From a checkpoint of a small image classifier: 1.78M parameters, activation relu.
Rows from block 3 of a small image classifier, named by matrix and row number. Rows with one number belong to one channel. Each number is 128 + 24 x the weight over its row's rms, rounded and kept within 0 to 255. All counts start at 0.
After each channel's rows are labels from the 100 images, of 14848, where the channel reaches its highest value: "top examples" is what is common among them. Only what is clearly more common there than usual is listed. The data: rendered roads seen from a driver's seat, with toy cars, trees and houses. In brackets: how many of the 100.
# c3: 3x3 conv (model.blocks.3.c3.weight, 128x128x3x3, standardized in use, each kernel summed), inputs 0-127
# c1: pointwise conv (model.blocks.3.c1.weight, 128x128x1x1, standardized in use), inputs 0-127

c3.50 [112 153 133 120 134 141 135 133 113 131 178 126 108 135 145 138 114 125 110  97 152  93 111 126 152 111 108 116 140 120  82 124 167  94 110 161 185  93 136 107 132 125 103  65 109 107 123 144 107 127  99 178 131  87 163 177 139 109 127 137 120 127 146 108 137 173 122 146 169 126 141  99  98 131 132 139 138 127 125 109 148 108  98  85 161 143 105 155  97  96 130 136 175  95 115 112 133 144 127 127 151  99 160 140 100 132 151 106 131 143 154 104 195 125 111 152 103 165  99 132 137 130  86 130 145 141 164 125]
c1.50 [122 119 137 139 119 156 157 121 155 139 147 138  92 125  86 107 153 145 148 132 161 103  93 129 165 118 114 117 184 148 137 101 145  96 145 168 137 121 120  87  83 116 168 143 121 153 155 110 127 108  66 125 133 148 120 110 138 107 132  97 123 113 127 153 155 135  88  99 162 128 113 164 143 153 146 131 149 112 126 143 143 120 166 136 119 161 128 130 111  64 110 174 146 105 130  89 129 131 104 100 186 129 134 129 191  88 118 173 145 148 157 104 146 122  96 131 127 126 133 117 113 145 119 137 137 134 106 150]
top examples: line: no line (56)

c3.73 [148 151 123 122  96 141 124 136  89 102 133 123 128 126 133 109 158 133 132 152 100 139 156 136  90 136 145 131 173 162 108 133 121 101 139 160 120 143  88 102 134 134 144 136 130 101 178 116 153  99 135 109 143 112 148  97 158 119  96  96 139  96 139 155 118 121 151 146 117 107 133 134 126  78 137 147 103 135 133 147  95 113  90 193 104 103 154 128 167 123 132  88 101 182 121 149 122 124 134 127 125 148 112 155 153 173 110 163 173 121 141 158 108 101 141 139 117  76  78 148 137 104 169 157  96 116 114 151]
c1.73 [144 100 127 127 115 122 132 124  84 127 149 128 117  87 153 104 128 145 132 155 115 142 139 146  86 148 141 152 122 120 129 101 177 109 142 155 130 141 101 170 153 166 150 119 123 146 164 118 149 128  80 145 129 115 150 123 125 135 131 143 132 123 129 163 131 193 149 143 176 100 162 141 115  67  88 173 105 159 138 115 121 118 133 137 148 123 176 160 191 140  85  99 124 152 142 129 144 155 147  95 117 115 166 145 120 165 131 129 137 133 111 131 119 126 169 121 110 103 138 121  87 128 188 103 123 136 115 132]
top examples: double yellow line (100); dusk (72)

c3.61 [108 154 136 174 177 116 100 140 144 140 133 131 114 108 168 143 146 141 111 146  93 123 172 179 104 117 111  59 132 134 137 101 100 123 108 161 101 170 156 123  95 123 137 128 108 190 129  96 134 139 135  98 101 134 116 154 120 117 132 102 131 107 120 145  99 169 108 107  86 128 114 144 135 154 148 111 149  90 128 145  99  99 159 128  95 105 135 102 110 197 169 155 129 107 152 148 108 132 120  93 102 124  97 140 118 163 140 127 147 137 134 145 115 141 104 111 133 141 121 139 134 138 138 111 127 146 160 172]
c1.61 [144 110  93 143 121  96 107 126 169 166 116 149 105  84 113 169 138 125 127 158 142 149 155 184 145 105 107 117 106 135 104 123 134  82 141 161 133 118 123 109 117  91 133 109 130 182 106  97 124 121 117 153 124 124 130 147 123 130 123  96 148  79 153 165 133 138 105  89 122  91  91 181 134 105 108 114 140 125 150 122 143 132 164 124 102 109 119 107 164 151 162 117 112  89 159 111 125 109 125 160 117 150 127 108  99 107 120 128  99 157 149 134 163 152 137 123 133  84 144 133 128 110 149  81 176 167 114 157]
top examples: solid white line (96); bends left (67)

c3.44 [121 115 140 118 106 120 162 152 157 163 139 185  94 109 111 104 117 155 145 134 140 139 107 124 140 167  85 130 146 148 124 164 138 133 143  99 153 150 126 126  45  95 128 162 128 125 104 126  95 147 161 111 109 123  88 133 104 128 111 139 108 124 122 124 149 122 177 135 140 155 107  87 113 176 159 146 159 132 127 165  95 145 131  94 122 117  95 153 121 113 154 141  64 143 140 140  95 141 139 152 137 133 113  86 148 100 128  91 134 157 132 161 132  93 124 131 105 121 145 104 131 166 162 122 150 129 115  99]
c1.44 [121 103  96 122  96 102 147 134 142 103  94 175  90 161 122 158 157 151 137 134 113 148 126  97 137  87 131 126 145 111 103 136 125 106 141 134 120 144 148 122 100 113 137 154  98 112  82 114 101 127 149  97 110 160  90 144 119 130 106 143 161 114  89  78 151 146 114 123 140 136 135 102 119 110 109 157 133 108 114 166  61 150 158 117 114 113  97 132 117 154 134 133  86 119 138 120 106 154 128 172 156 120  92 123 163 150 145 106 141  63 141 127 158 115 154 128 103 172 128 130 153 177 108 145 149 113 132 161]
top examples: dashed white line (93)

c3.118 [164 133 127 142 184 130 142 135 103 108 130 156 135 101 154 129 116 140  78  89 106 123 121 142 133 110 128 140 127 163 101 124 149 106 109 114 133 123 142 117 167 155 124 135 144 133  98 115 144 143 148 138 123 153 128  69 142 141 146 157 125 109 100 103 147 150 100 130  85  95 150 148 127 116 122 156 138 172  98 111 183 100 171 119 131 139 177 130 122 110 101  51 126  78 144 110 133 152  83 108 149  90 132 158 103 112 114 148 144 153 108 127 113 136 156 109 137 149  93 140 161 164 128 116 164 119 118 140]
c1.118 [143 125 108 163 120 151 110 149  99 105 129 139  94 109  99 131 116 174  86 115 127 137 104 164 119 143 124 150  66 127 143 144 140 130 120 130  88  69 141 123 157 123 132 100 133 135 118 158 145 137 178 156 136 107 130 130 132 161 160 133 172 140 138 115 115 168 134 129  86 109 142 159 130 138 151 136 130 124  94 122 106 123 116 122 140 125 122 146 124 127 122  90 138 148 130 105 154 138 107 118 180 109 122 166 122 138  91 116 158 124 134 160 121 143 107 106 165 168  27 140 111 122 138 117 133 131  89  92]
top examples: snowy verge (81); bends left (62)

c3.92 [ 95 121 149 131  97 131 112  65 187  96 101 103 104 105 161 151 141 160 112 183 155 140  99  84 122 105 109 141 111 127 100 135 143 122 151 110 135 107 115 109 156 149 141 146 148 115 123 123 129  87 145 139 144 117 128 141 134 138 128  85 141 135 150  90 102 170 152 140 136 133 142 122 152 159 144 161 138 123 127 124 142 145 158 131 166 148  89  97 128 108  86 122 113 200 118 126 183 105 119 114 168 139 153 135 112 124 124 148 111 124 136 101 127 112  83 157 171 119 119 110 122 132 151 154 103 166 127 125]
c1.92 [163 128 157 133  82  99 152 100 126 127 132  86  56 113 127 136 151 121 122 144 136 137 106  69 120 106 125 163 122 152  86 161 121 112 163  94 131 112 120 134 107 149 136 169 131 151 116 125 108  66 116 144 171 115 150 162 123 121 133 106 140 128 159 120 125 114 141 117 152 126 106 135 172 166 132 153 140  92 147 132 150 166 163 102 156 116  95 123 117 110 118 135  45 158 128 130 163 150 138 105 129 126 152  99 107 132 106 144 118 142 140 129 150 139 160  94 148 154 144 102 143 117 134 119 152 110 117 138]
top examples: solid white line (92); bends right (79)

c3.96 [105 145 107 105 116 126 153 189 137  96 166 169 173 132 122 165 153 112 106 115  87 141 114  67 116 158 185 177 118 118 129 109 130 159 157 132 160 156 158 127  80 130 128 101 154 111 116 109 148 109 113 136 133 132 124 149 133 134 134 137 140 114 137 155 140 159 157 155 141 144 124  99 115 145 107 138 132 113  98 173 113 101 123  93  96 129 129 116 128 134 135 158 139 124  70 136  98 131 132 102 150 116 106 115 157 131  86 152 118  88 130 126 152  99 159 123 147 111 118 103 161 140 123 107 107  73 131 108]
c1.96 [ 99 137 130 114 112 148 169 160 137 105 130 162 111 122 142 157 167 156 100 149 144 125 130 129 104 131 145 165  96 111 162 156  98 139 166  88  88 153 151 176 148 103 102 146 112 119 134 148 148 137 108 130 124 142  91 123 152 136  86 143 124 149 168 139  99 149 147 145 137 116 151  78  96 162 130  94 109 118 112 158 127 152 144 119 115 117 134 101 130 124 122 146 146 108 133 159  36 103 132 157 140 123 123 124  88 147  91  98 122 123 125 171 126 130 165 140 110 114 110 170 150 134 110 119 122 117 162  98]
top examples: double yellow line (98)

c3.13 [133 100 145 199 154  85 115 126 115 173 153 136 150  61 126 144 122 106 102 160 128 149 141 128 149  98 116 137 140 135 122 109  99 124  87  81 163  83 123 147 106 141 129 142 160 108 124 151 126 135 174 143 142 151 116 108 128 166 149 129 128 141 100 114 101 137 108 126 164 123 122  69 127 112 158 137 161 150 106 143  96 148 140 147 148 146 117 123 133  46 153 138  97 131 145 124 117 132 147 110 109 132 123 122 131 115 145 166  97 130 144 150 123 114 110 146 156 134  92 114 120 180  95 109 103 125 120 131]
c1.13 [115 122 121 146 154 127 167 125 110 148 127 122 125  40 144 141 143 131  89 161 142 153  95 101 167 137 148 106 149 182 111 118 143 119 135 116 143  98 101 118 106 113 115 156 131 108 144 150 158 119 142 147 134 111 114 121 113 129 156 173 120 125 128 147 124 121 143 120 119 132 118 125 106 150 120 112 159 168 111 123 148 155 128 109 154 152 118 128 109  84  88  98 156 128 126 118 142 100 125 153 146 101 137 173 166 124 122 129 112 141 129 111 143  74 110 128 127 169 109 151  85 195 170 135  71 169 124 133]
top examples: solid white line (98)

c3.62 [128 121 156 145 138 114 106 108  79 129 118 108 138 159 116 143 121 144 123 133 106 135 126 134 149 145 134 103 110 105 114 130 106 124 146 164 144 110 148 139 132 139 138 148 133 142 107 131 157 146 134 125 141 159 109 148 124 135 132 137 168 164  47 169 112  93 116 149 135 117 104  82 116 115  76 132  93 122 124 119 119 118  95  73 138 102  72 119 134 138 209 120 136 121 124 125 127 138 136 160  94 157 100 149  96 155 159 129 149 113  74 180 127  98 128 142 113 114 119 169 164 118 122 100 162 124 121 144]
c1.62 [138 107 106 119 106 109 164 108  90 119 123 117 105 125  97 130 123  88 101 143 118 160 171 151 139 131 107 120 109 136 110 148  99 104 118 130 137 101 106 139 133 145 142 119 106 191 150 137 158 137 110 143 179 164 104 181 127 100 149 164 176 137  61 142 137 126 112 146 130  97 118 115 119 134 112 134 147 136  98  79 148 127 121 107 150 120  82 106 132 170 143 130 124 123 181 125 151 155 146 138 109 120  96 124 108 133  77 117 129 140  91 124 134  91 107 156 126 169 135 169 110 120 120  95  97 118 128 150]
top examples: crossing stripes (51)

c3.122 [165 141 146 127 130 138  88 111 122 139  70 111 166 106 105 140 128 123 116 173 109 169 100 122 137 168 136 146 101 138 120  90  92 137  93 135 100 163 134 158 127 139 163 127 145 127 147 128 125  93 123 147 138 122 125 137 141 123 180 152 118 177 120 163 121 129 129 121  86 129 155  97 109 106  68 135 132 144 105 132 131 152 144 140 165 141 119 127 150 129 118 122 144 107 138  91 178 159 152 110 130  78 109 119 163 124 104 103 124  96 160 165 104 165 127 134 164 132  83 113  78 102 136 157 138 130 136 132]
c1.122 [131 140 121 131  95 121 111 130 128 160 116 104 108 128 123 124  95 135 104 153  91 117  85  78 135 149 143 125 128  95 160 102 104 150 114 124 113 162 116 144 150 205 113 136 138 136 125  94 127 170 140 143 127  93 135 159 106 137 128 152 114 148 113 135  99 110 119 127 112 149 103 140  89 114 128 173  97 136 114 120 111 145 162 130 141 120 131 102  81 167 129 113 170  93 134 118 156 176 185  84 124 111 133 130 149 119 133 119 132 104 133 111 106 214 162 111 135 114 124 123 118 105  86 132 132 118 133 100]
top examples: crossing stripes (71); line: no line (59); vehicles: zero (33)

c3.101 [123 131 104 106 128 110 120  92 138 118 134 127 137 129 129 106 136 101  80 132 123 137 202 143 118 124 128 123 131 135 106 100 121 136 135 155 119 140 111 179 145 174 163 137 134 136 108 116  94 115 145 147 157 105 165 126 142 105 146 110  98 116 164 143 107 171  89 151  93  89 119 184 118 170 125 134 158 124  88 108 103 142 110  77 156  94 134 161 157 140 117 122 138 137 124 108 121 163 166 133  96  96  84 132  96 171  77 148 152 113 150 137 123 171 142 116 150 144 116 112 122 117 141 112 133 151 130 152]
c1.101 [125 128  78 114 114 132 120 127 112 149 150 138  91 139 151 131 115 100 143 142 128 133 140  91 133 125 167 153 135 125 118 128 123 106 117 154 121 125 100 149 183 139 140 157 128 175  91 149 133 169  99 141 121  91 169 118 121 113 150 125 107 140 181 106  98 140 104 179 105 120 129 154 140 184 120 104 142 122 109 145  74 129 120  93 115 152 136 168 148 104 117 109 130 128 135 122 151 134 156 164 140  87 112 119 111 117  98 170 169 127 170 133 109 106 177 129  96 143 119 123 142 110 169 153 100 134  93 162]
top examples: double yellow line (100); dusk (69)

c3.94 [154 130 117 131  98 125 103 169 106 121 132 123 154  98 121 136 143 182 116 113 107 101 119 132 109 107 136 114 113 142 107 160 100 114 115 161 143 162 147 159 119 142 138 135 183 152 116 151 132 112 156 117 114 135 104 143 139 118  98 153  70 100  84 148 132 158  94 146 135  96 141 149 134 155 144 119 134 174 134 163 174 103 126  96 141 125 178 152  97 123 133 121  98 156  68 120 115 127  90 149 125 151 122 124 159 108 140 150 164 106 150 156 110 147 131 116 134  85 107 149  88 128  85 148  91 154 146 124]
c1.94 [136 144 102 122 123 160 136 169  90 130 122 122 133 132  97 146 110 135 127 141 164  82  80 126 153 146 114 125 121 102 130 150 138 105 121 133 138 123 137 108 144 110 154 187 137 104  92  93 166 156 143 163  98 133  96 136 137 143  88 124 103 144 113 132 137 148 163 121 102  88 121 146 183 128 160 139 115 152 134 143 131  93 112  80 114 110 117 130  85 157 145 104  98 173  63 111 133 137 149 119 164 131 131 125  99 114 179 146 116 139 131 105 142 124  90 155 138 109 113 150  85 147 158 114 153 122 114  98]
top examples: double yellow line (85)

c3.16 [156 145 127  97 127 113 145 173 148 178 105 123 111 169 135 173  71 143 116 156 125 110 121 143 140 112 112 152 116 134 164  59 125 134 103 129  81 157 106 130 190  84  95 133 116 127 119 124 144 141 144 146 120  97 125 160 122 135 120 136 114 113 118 110 131 123 169 127  86 138  92 128 132 145 117 140  99 115 121 144  89 113 104 122 113 135 169 119 172  91 162 107  88 150 139 126 121 117 186 118 126 116 152 101 138 132  94 150 138 150 152 143 138  98 138 168  97 151 146 121  86 140 128 115 116 136 127 148]
c1.16 [125 135 140 103 118 142 125 117 134 148 116 133 108 159 123 138  87 138 142 168 113 127 125  92 117 145 103 111 148 136 108  87 113 139  90 139  71 196  89 123 120 110  88  99 131 154 161 186 138 135 135 130 151  92 100 173 115  60 142 133 138  83 123 125 129 112 139 127  96 151  83 108 110 141 126 132 132 136 144 122 152 125 124 119 103 120 167 116 133 108 123 111 122 152 121 112 166 118 125 158 125 121 110 111 108 161  80 143 179 148 161 141 131 128 130 120 106 137 145 124  97 109 113 125  90  81 107 176]
top examples: double yellow line (100)

c3.89 [125 110 119 216 124 176 146 174 137  65 129 142  87 146 126 122 118 170 105  82 114  85 116 135  66 110 169 117 168 169 133 124 136  93 157 126 147 131 136 103 118 108 137 126 156 148 128 134 132 142 181 151 159 109 141  93 115 134 133 144 130 109 124 129 123 155  75 120 144 109 148 112 147 117 132 108  98 112 150 172 118 119  83 118 116  99 141 147  92 113 129 138 120 103 137 114 121 147 142 118 118 113 120 161 123 127 131 110 144  99 120 131 107 167 122 135 143 106 107 117 120 154 108 132 151 155 157 143]
c1.89 [101 127 118 154 160 165 171 154 120  91 139 169 139 125 129 124 111 139  92 102 164  80 116 134 106  88 121 110 165 140 131 110 138 109 138 152 118 126 177 106 112 157 173 116 122 159 149 130 136 131 138 122 171 144 146 104 141 139 142 184 140 124 157 120 121 152  80 116 116 140 153  80 158 121 125  97 142 115 136 167 134  99 100 117 141 128 123 147 128  81  93 111 143  99 131 153 143 157 133 109 123 115 100 134 123 140 164 123 105  98 115 141 116 195 110 133 129  84 182  96 134 111 132 156 161 128 116 114]
top examples: line: no line (51)

c3.84 [134 107  91 117 135 129 127 169 137 146 122 137  86  87 122 105 125 182 144 113 103 119 101 151 110 120 146 111 125 156  96 143 128 132 160 174 125 142 127 139 131 143 152  85 144 143  63 122 130 115 100 166  86 129 138 110 114 119 133 109  83 153 107 122 127 134  78 146 196  94 157 153 154 142 156 151 135 155 170 169 148 134 139  57 130 132 110 149 116 121 128 125 115  81 149 178 110 127 107 140 133 129 125 164 154 115 102 137 136 127 136 119  97 149 160 108 129 119 147 138 110 116 112 125  99 142 126 125]
c1.84 [105 117 128  77 137 160 125 124 157 159 119 139 102 100 149 120 127 155 136 122 156 108 127 156 136 106 128 146 101 157 132 137 137 111 163 162 157  98 110 129 110 156 121 111 115 150 121 158 143 118 110 150 113 148 117 143 101 109 149 150  73 141 102  70 111 127  89 161 154  90 129 128 174 158 155 126 149 150 169 129 137  94 131 100  70 111 140 122 117 118 135 169 136  80 154 157 111 133 103 180 134 132 121 115 150 142  59 126 122 137 129 128 105 166 175 125 110 112 124 136  93 121 128 137 148 107 125 162]
top examples: line: no line (51)

c3.102 [151 144 131  77 134 108 147 145 141  98 155 132 117 175 105 108 121 143 119 156 167 129 112  98 125 131 159 140 127 113 123 166 156 145 166 163 125 149 124 164 112 126 142 112 111 152 110 104 121 114 105 126 133 108 156 133 116 115 103 122 129 162 191 157  98  95 132 141 123 129 114 108 133 136 130  98  87 129 187 145 118 127 103 129 150  96 134 139  93 135 107 143 162 123 120 164 164  95 137 107 126 160  83 104 157 171 114 142 128 140 125  96 165 105 108 137 139 108 135 123  58 110 149 115  82 101 119  85]
c1.102 [158 126 173 128 105 160  99 117 121 111 123 140 130 151 117 113 148 128 107 113 128 113 143 115 118 166 138  91 170 129 153 175 130 116 138 177 109 134 142 103 143 168  95 162 142 130 102 158  99 154 116 155 125  87 143  97 146  99 127 123 115  93 137 142 126 121 154 157 149 113 126  83 113 112 113 100 149 141 165 131 119 144 161 137 145 123 120 143 116  99  61 157 127 100  96 151 106  85 146 115  99 141  48 132 135 125 110  91 111 108 148 132 116  97 165 147 107 119 125 157 144 134 167 118 140 134  95 156]
top examples: double yellow line (100)

c3.10 [154 117 136 149 120 115 143 165 137 118 129 137 111 154 112 113 137 163  86 137 113 131 106 150 113  87 125 132 134 165 133 103 112 142 107 134 120 151 176 114 164 151 124 103 199 125 100  83 137 180 159 143 117 139 106 118 164 139 168 154 104  96 110  94 155 118 116 108  74 128 122 101 133 106 142 176 166 136 115  89  80 131 129  70 111 120 167 118  90 134 120 109 128 122 141 103  99 117 108 107 124 130 130 113 132 142 107 150 143 152 115 164 105 152 105 159 107 150 115 110 161 160 117 127 163 141 131 129]
c1.10 [122 158 133 128 125 119 111  97 141 103  73 127 143 166  87 146 152 138  82 135 130 131  86  90 128 124 120 148 179 138 122 115 131 130 148  94 134 131 131 116 111 138 118  71 157 121 170 109 138 132 123 127 158 144 137 118 171  92 124 136  92 146  98 133 149 126 144 112 121 123 181 104 164 108 118 144 152 129 116 118  93 121 109  81 125 122 125 160  61 138 121 153 127 121 100 147  71 151 110 132 127 144 104 121 110 137 114 156 154 162  96 184  94 158 122 107 102 146 148 119 182 114 118 134 138 116 123 132]
top examples: snowy verge (65)

c3.70 [111 137 124 132 107 144  95 156 117 142 113 138 103 104 118 136 141 191 136 122  76 123 122 122 128 132 132 172 166 148 132  79  80 145 146 133 115 158 157 142 113 152 131 109  90  98 125  79 120 147 108 115  94 157 152 133 107 161 142 158 106 113 105 113  82 170 158 121 135 141 123 120 149 109 101 126 122 151 142 151 123 157 143 152 129 123 151 142 140 135 156 115 131 135  99 176 147 139 163  84 109 138 104 107 159 137 128 145 134 183 112  98 107 155  78 121 146 117 117  93  98 127 137 149  91 130 182 118]
c1.70 [ 87 133 117 138 142 116 130  87 129 139 117 128 170 104 115 159  97 132 111 118  88 143 109 154 109 108 155 164 127 128 104 107 112 118 137  89 129 179 163 165 134 117 153 145 130 109 145 119 131 159 118 104 121 175 126 120 131 149 144 164  82 121 124 121 168 146 120 122 142 114  87  86 130 117 130 140 102 185 151 137 113 132  95 133 145 117 171 142 109 106 145 120 142 167 156 151 116 161 107 106 184 112  81 134 126 117 137 139 131 157 128  77 117 107 154  86 119 106 105 142 144 149  95 126  97 164 153 168]
top examples: snowy verge (60)

c3.30 [149 148  79 121 118 129 141 143 118  71 154 165  69 156 115 110 118 137  55 100 148 109 104 134 117 148 165 117 104 166  89 101 115 176 148 146 154 122 134 165 162 128 108 106 155 111 117 139 123 135 116 129 149 113 124  97 111 126 111 105 124 115 164 141 142 127 116 133 154 106 110 120 154 140 184 147 110 159 138 171 130 106  87 105 152 108  84 124 105 109 121 124 147 118 111 125 158 102 110 150 116 113  91 146 165 171 130 162 165 101  94 134 125 110 117 111 139 152 105 139 122 160 132 136 123 140 127 110]
c1.30 [ 96 149  70 144 123 130 163 155 115 136 126 161 124 101  88 110 141 138 112 118 145 128  90 167 103  89  94 139 113  96  58 152 174 157 121 150 156  89 147 162 153  94 123 117 114 146 112  91 130 141 127 106 164 154 117 112 136 166 104 103 130 119 128 120 141 136 104 149 132  98 113 114 172 121 149 143 128 145 114 181 117 173 102 141 176 145 161 114 133  95 161 126 144 136 138  90 135  87 120 106 144 127 122 100 119 140 129 111 113 124 111 133 153 111 141 107 146 155 132 130 100 101 119 115 115 145 146  81]
top examples: solid white line (99)

c3.32 [130 112 103 151 111 155 164 158 136 168 176 151 109 149 133 157 143 125 147 133 137 147 112 112 135 152 141 151 161 121 154 127 118 120  82 110  85 130 171  77 137 106 135 127 153 129 147 131 139 123 125 102  93 107 104 111 125 122 151 129 149  98 111 157 150 137  66 148 152 175 186 141 133 154  98  78 156 101 133 145  97  78 130 122 116 149 153 143  96 140 123  78 106  81 122 136 115 112 126 111 143 125 112 130 120 159 125 168 162 101 109 141 125 114  97 118  85 127 132 166 141 138 125 129  91 115 125 133]
c1.32 [108 126 103 164 110 109 133 143 132 162 114 154  99 130 116 145 144 118 172 144 133 113 121 143 141 162 118 158 156 145 104 129  63 164 105 134 121 147  86 165 160 120 151 138 112 133 120 104 144 110 133 144 107 146 124 155 105 139 167  98 133 133 140 163 170 155  95 138 144 113 189 122 117 173 119  96 133 104 158 161 116 109 129 104  97 129 118 151  82 173 139 106  81 150 155 153 100 129 136  81 118 132 104 103 126 119  94 144 102 153 121 115  98 111 141 149 141 130 100 128 180 143 113 136  87 139 133 102]
top examples: dashed white line (93)

c3.28 [121 126 127 173 151 159  92 137 126 137 115 114 108 150 149  64 127 145 106 135 103 114 127 154 145 131 141 133 149 135 153  69  87 161  90 116 143 145  84 130 113 122 130  99 127 147 118 136 105 142 157 136 164 116 147 128 139 106  85 142 118 162 126 115 155 126 123 108  91 126 147  67 122 123 109 113 136 138 142 115 162 153 136 147 108  94 140 107 115 132 181  93 118 153 117 107 171 111  92 119 132 139 164 142 143  86  85 111 145 160 169 125 143 137 108 139 142 112  65 180 120 126 127 155 145 116 133 143]
c1.28 [141 131 153 185 142 136 148 182 152 139 149 136  75 132 117 118 133 129 110 120 139 114 120 161 152 144 173 134  72 108 172 123  88 147 135 130 167 122  93 122  91 103 106 150 119 139 123 155 165 150 113  91 174 162 127 137 133 141  87 177 118 112 123 158 118 145 129  90  85 127 160  93 125 149 121 141 127 156 123 134 134 148 118 115  82 129 123 107 114 159 141 116 105 147 114 149 158 106 122 159 142 115 146 150 128 140  77 128 133 200 123 134 144 116  90 168 123 126 106 131 119 156 130 113 132 128 133 131]
top examples: snowy verge (78)

c3.107 [119 142 133 166 128 100 162 152 116 128 128 151  92  71 115 148 116 162 135 133 129 129 112 145 137 130 127 140  65 161 139 127 112 130 152 120 150  97 155 131 150 126 128 158  63 131  97 138 141 123 117 162 104 172 122  88 123 137 121 117 127 109 135 121 114 137 116 110 182 115 178 152 124 180 114  67 124 145 130 105 131 108 128  89 161 118  64 117 117 111 132 142 170 122 145 130 151 141 158 143 114 152 108 101 157 174 110  85  96 136 113 100 155 140 103 134 124 114 111 103 145 135 143 140 130 125  92 119]
c1.107 [132 135 106 113 118 130  88 137 114 113 101 144  91 121 139 175 110 109 125 167 133 172 107  77 126  93  97 161 135 102 130 109 113 147 123 141 134 139 139 152 132 109 142 111 118 115 104 119 110  81 146 124 106 131  96 105 102 145 160 121 136 131 127 130 139 154  90 152 114 166 149 140 153 167 153 111 135 118  94  80 125 157 153 131 161 111  83 132 123 115 136  99 171 126 145 144 128 141 118 155 171 158 153  93 147 156 139  50 164 120 112 116 113 144 128 128 134 102 108 111 112 159 127 125  80 106  87  88]
top examples: solid white line (82); bends right (74)

c3.72 [155 122 137  92 120 129 162 125 110 107 121 153 135 159 142 139 136 179 113 136 124 134 109 147  90  98 124 130 150 148 119 119 119 107 182 105 138 159  99  98 132 124 138 150 175 146 150 161 137 136 150 123 152 149 124 134 100 132 132 135 136 137 168 160 118 115  95 181 136  79 106 134 106 135  67 107  90 146 109 133 103 105  96  76 121  63 146  85 125  80 121 125 138 124 118 172 117 148 131 159 124 123 145 118 106 123 105 109 131  99  86 152 133 124 159 143 105 143 167 167 131  96 120 116 135 132 101 115]
c1.72 [132 141 112 117 151 118 161 135 112 121 101 142 154 159 152 131  81 160 101 152 139 118 106 140 127 115  98 100 109  99 112  85 145 115 161 125  69 129 143 166 128 103 121 108 126 131 138 164 115 115 158 140 135 142 139 151 119 146 109 155  95 151 178 163 149 115 124 164 176  74 134 167  47 131 137 110 125 122 129 105 136 108 102  81 113 111 127 100 132 103 156 119 142 127 115 108 138 125 119 121 117 148 138  96 156 129 101 141 150 118  78 167 104  97 123 161  95 152 150 127 114  88 127 134 144 140 115 108]
top examples: line: no line (53)

c3.43 [145 111 143 120 130 113 139 119 133 117 154  91 118 108 131 179 146 123 110 123 108 165 119  79 138 108 119 175  98 146 134  91 129 139 119 122 115 102 102 119 130 138 121  89 109  85 112 116 123 123 124 184 113 114  98 117 139 172 152 166 174 118 145 142 120 175 170 120 155 134 116  45 135 146 149 157  99 185 147 118 136 159 105 108 122 122 131 155 123  75 102 108 147 148 143 159 100 133 130 100 145 122 135  78 137 167 141 124 130 139 116 133 112 109 135 152 133 130 128 111 137 134 159 121 118 168 128  85]
c1.43 [150  89 148  84  98  93 115 106 149 138 152 109  75 116 117 170  90 153 151 113 139 137 117 100 129 152 144 146 130 127 105 124 134 100 136 107 142 117  87 117 111 170 129  57 118 115 154 183 131 137 114 158 117  82  98 124 113 127 163 109 144 150 133 128 124 121 151  93 166 140 153  97 113 148 135 138 115 133 157 136 129 154 119  96 117 135 109 153 119  84  87 107 153 148 129 125 130  83  93 129 137 112  97 131 106 130 107 104 144 122  72 153 105 127 105 163 120 140 139 151 105 121 138 185 100 123 132 118]
top examples: solid white line (99); bends right (74)

c3.22 [120 123 121 126 153 152 117 123 121 141 126 160 143 160 102 170 117 138 134 120 148 152  83 156 103 133 121  80 108 168 127 137 121 137 135 117 133  99 125 117 100 105 135 156 180 134 123 129 145 137 160 135 147 175 106 148 131 160 137 153 149 137 174 117 117  96 115 113 119 129 169  81 147 108 100  84 111 119  94 116 107  83 135  92  89  65 124 121 136  95 111  89 102 115 128 125 171 128 137 119 109 135  90 153 127 135 109 150 145 148 114 157 109  52 116 169 126 139 137 130  93 111 128 131 144 102 147 156]
c1.22 [121 124 134 140 120 130 118 146 141 137 139 160 122 142 113 145 134 144 135 118 130 153  16 127 103 133 126  91 113 152  93 126 134 110 147 109 134 158 141 120  91 123 137 116 185 123 116 124 157 131 122 125 144 154 111 133 126 165 122 162 161 107 188 111 133 105 132 113 106 142 123  95 172 108 101 121  98 153  99 142 118 128 136 110 120  78 115 105 134  87 127  87  97 146 137 121 154 177 117 118 126  98 120 144 127 131 164 175 120 158 107 154 117 163 134 194 125 157 114 131 110 106 142 146 113 150 130 120]
top examples: solid white line (92)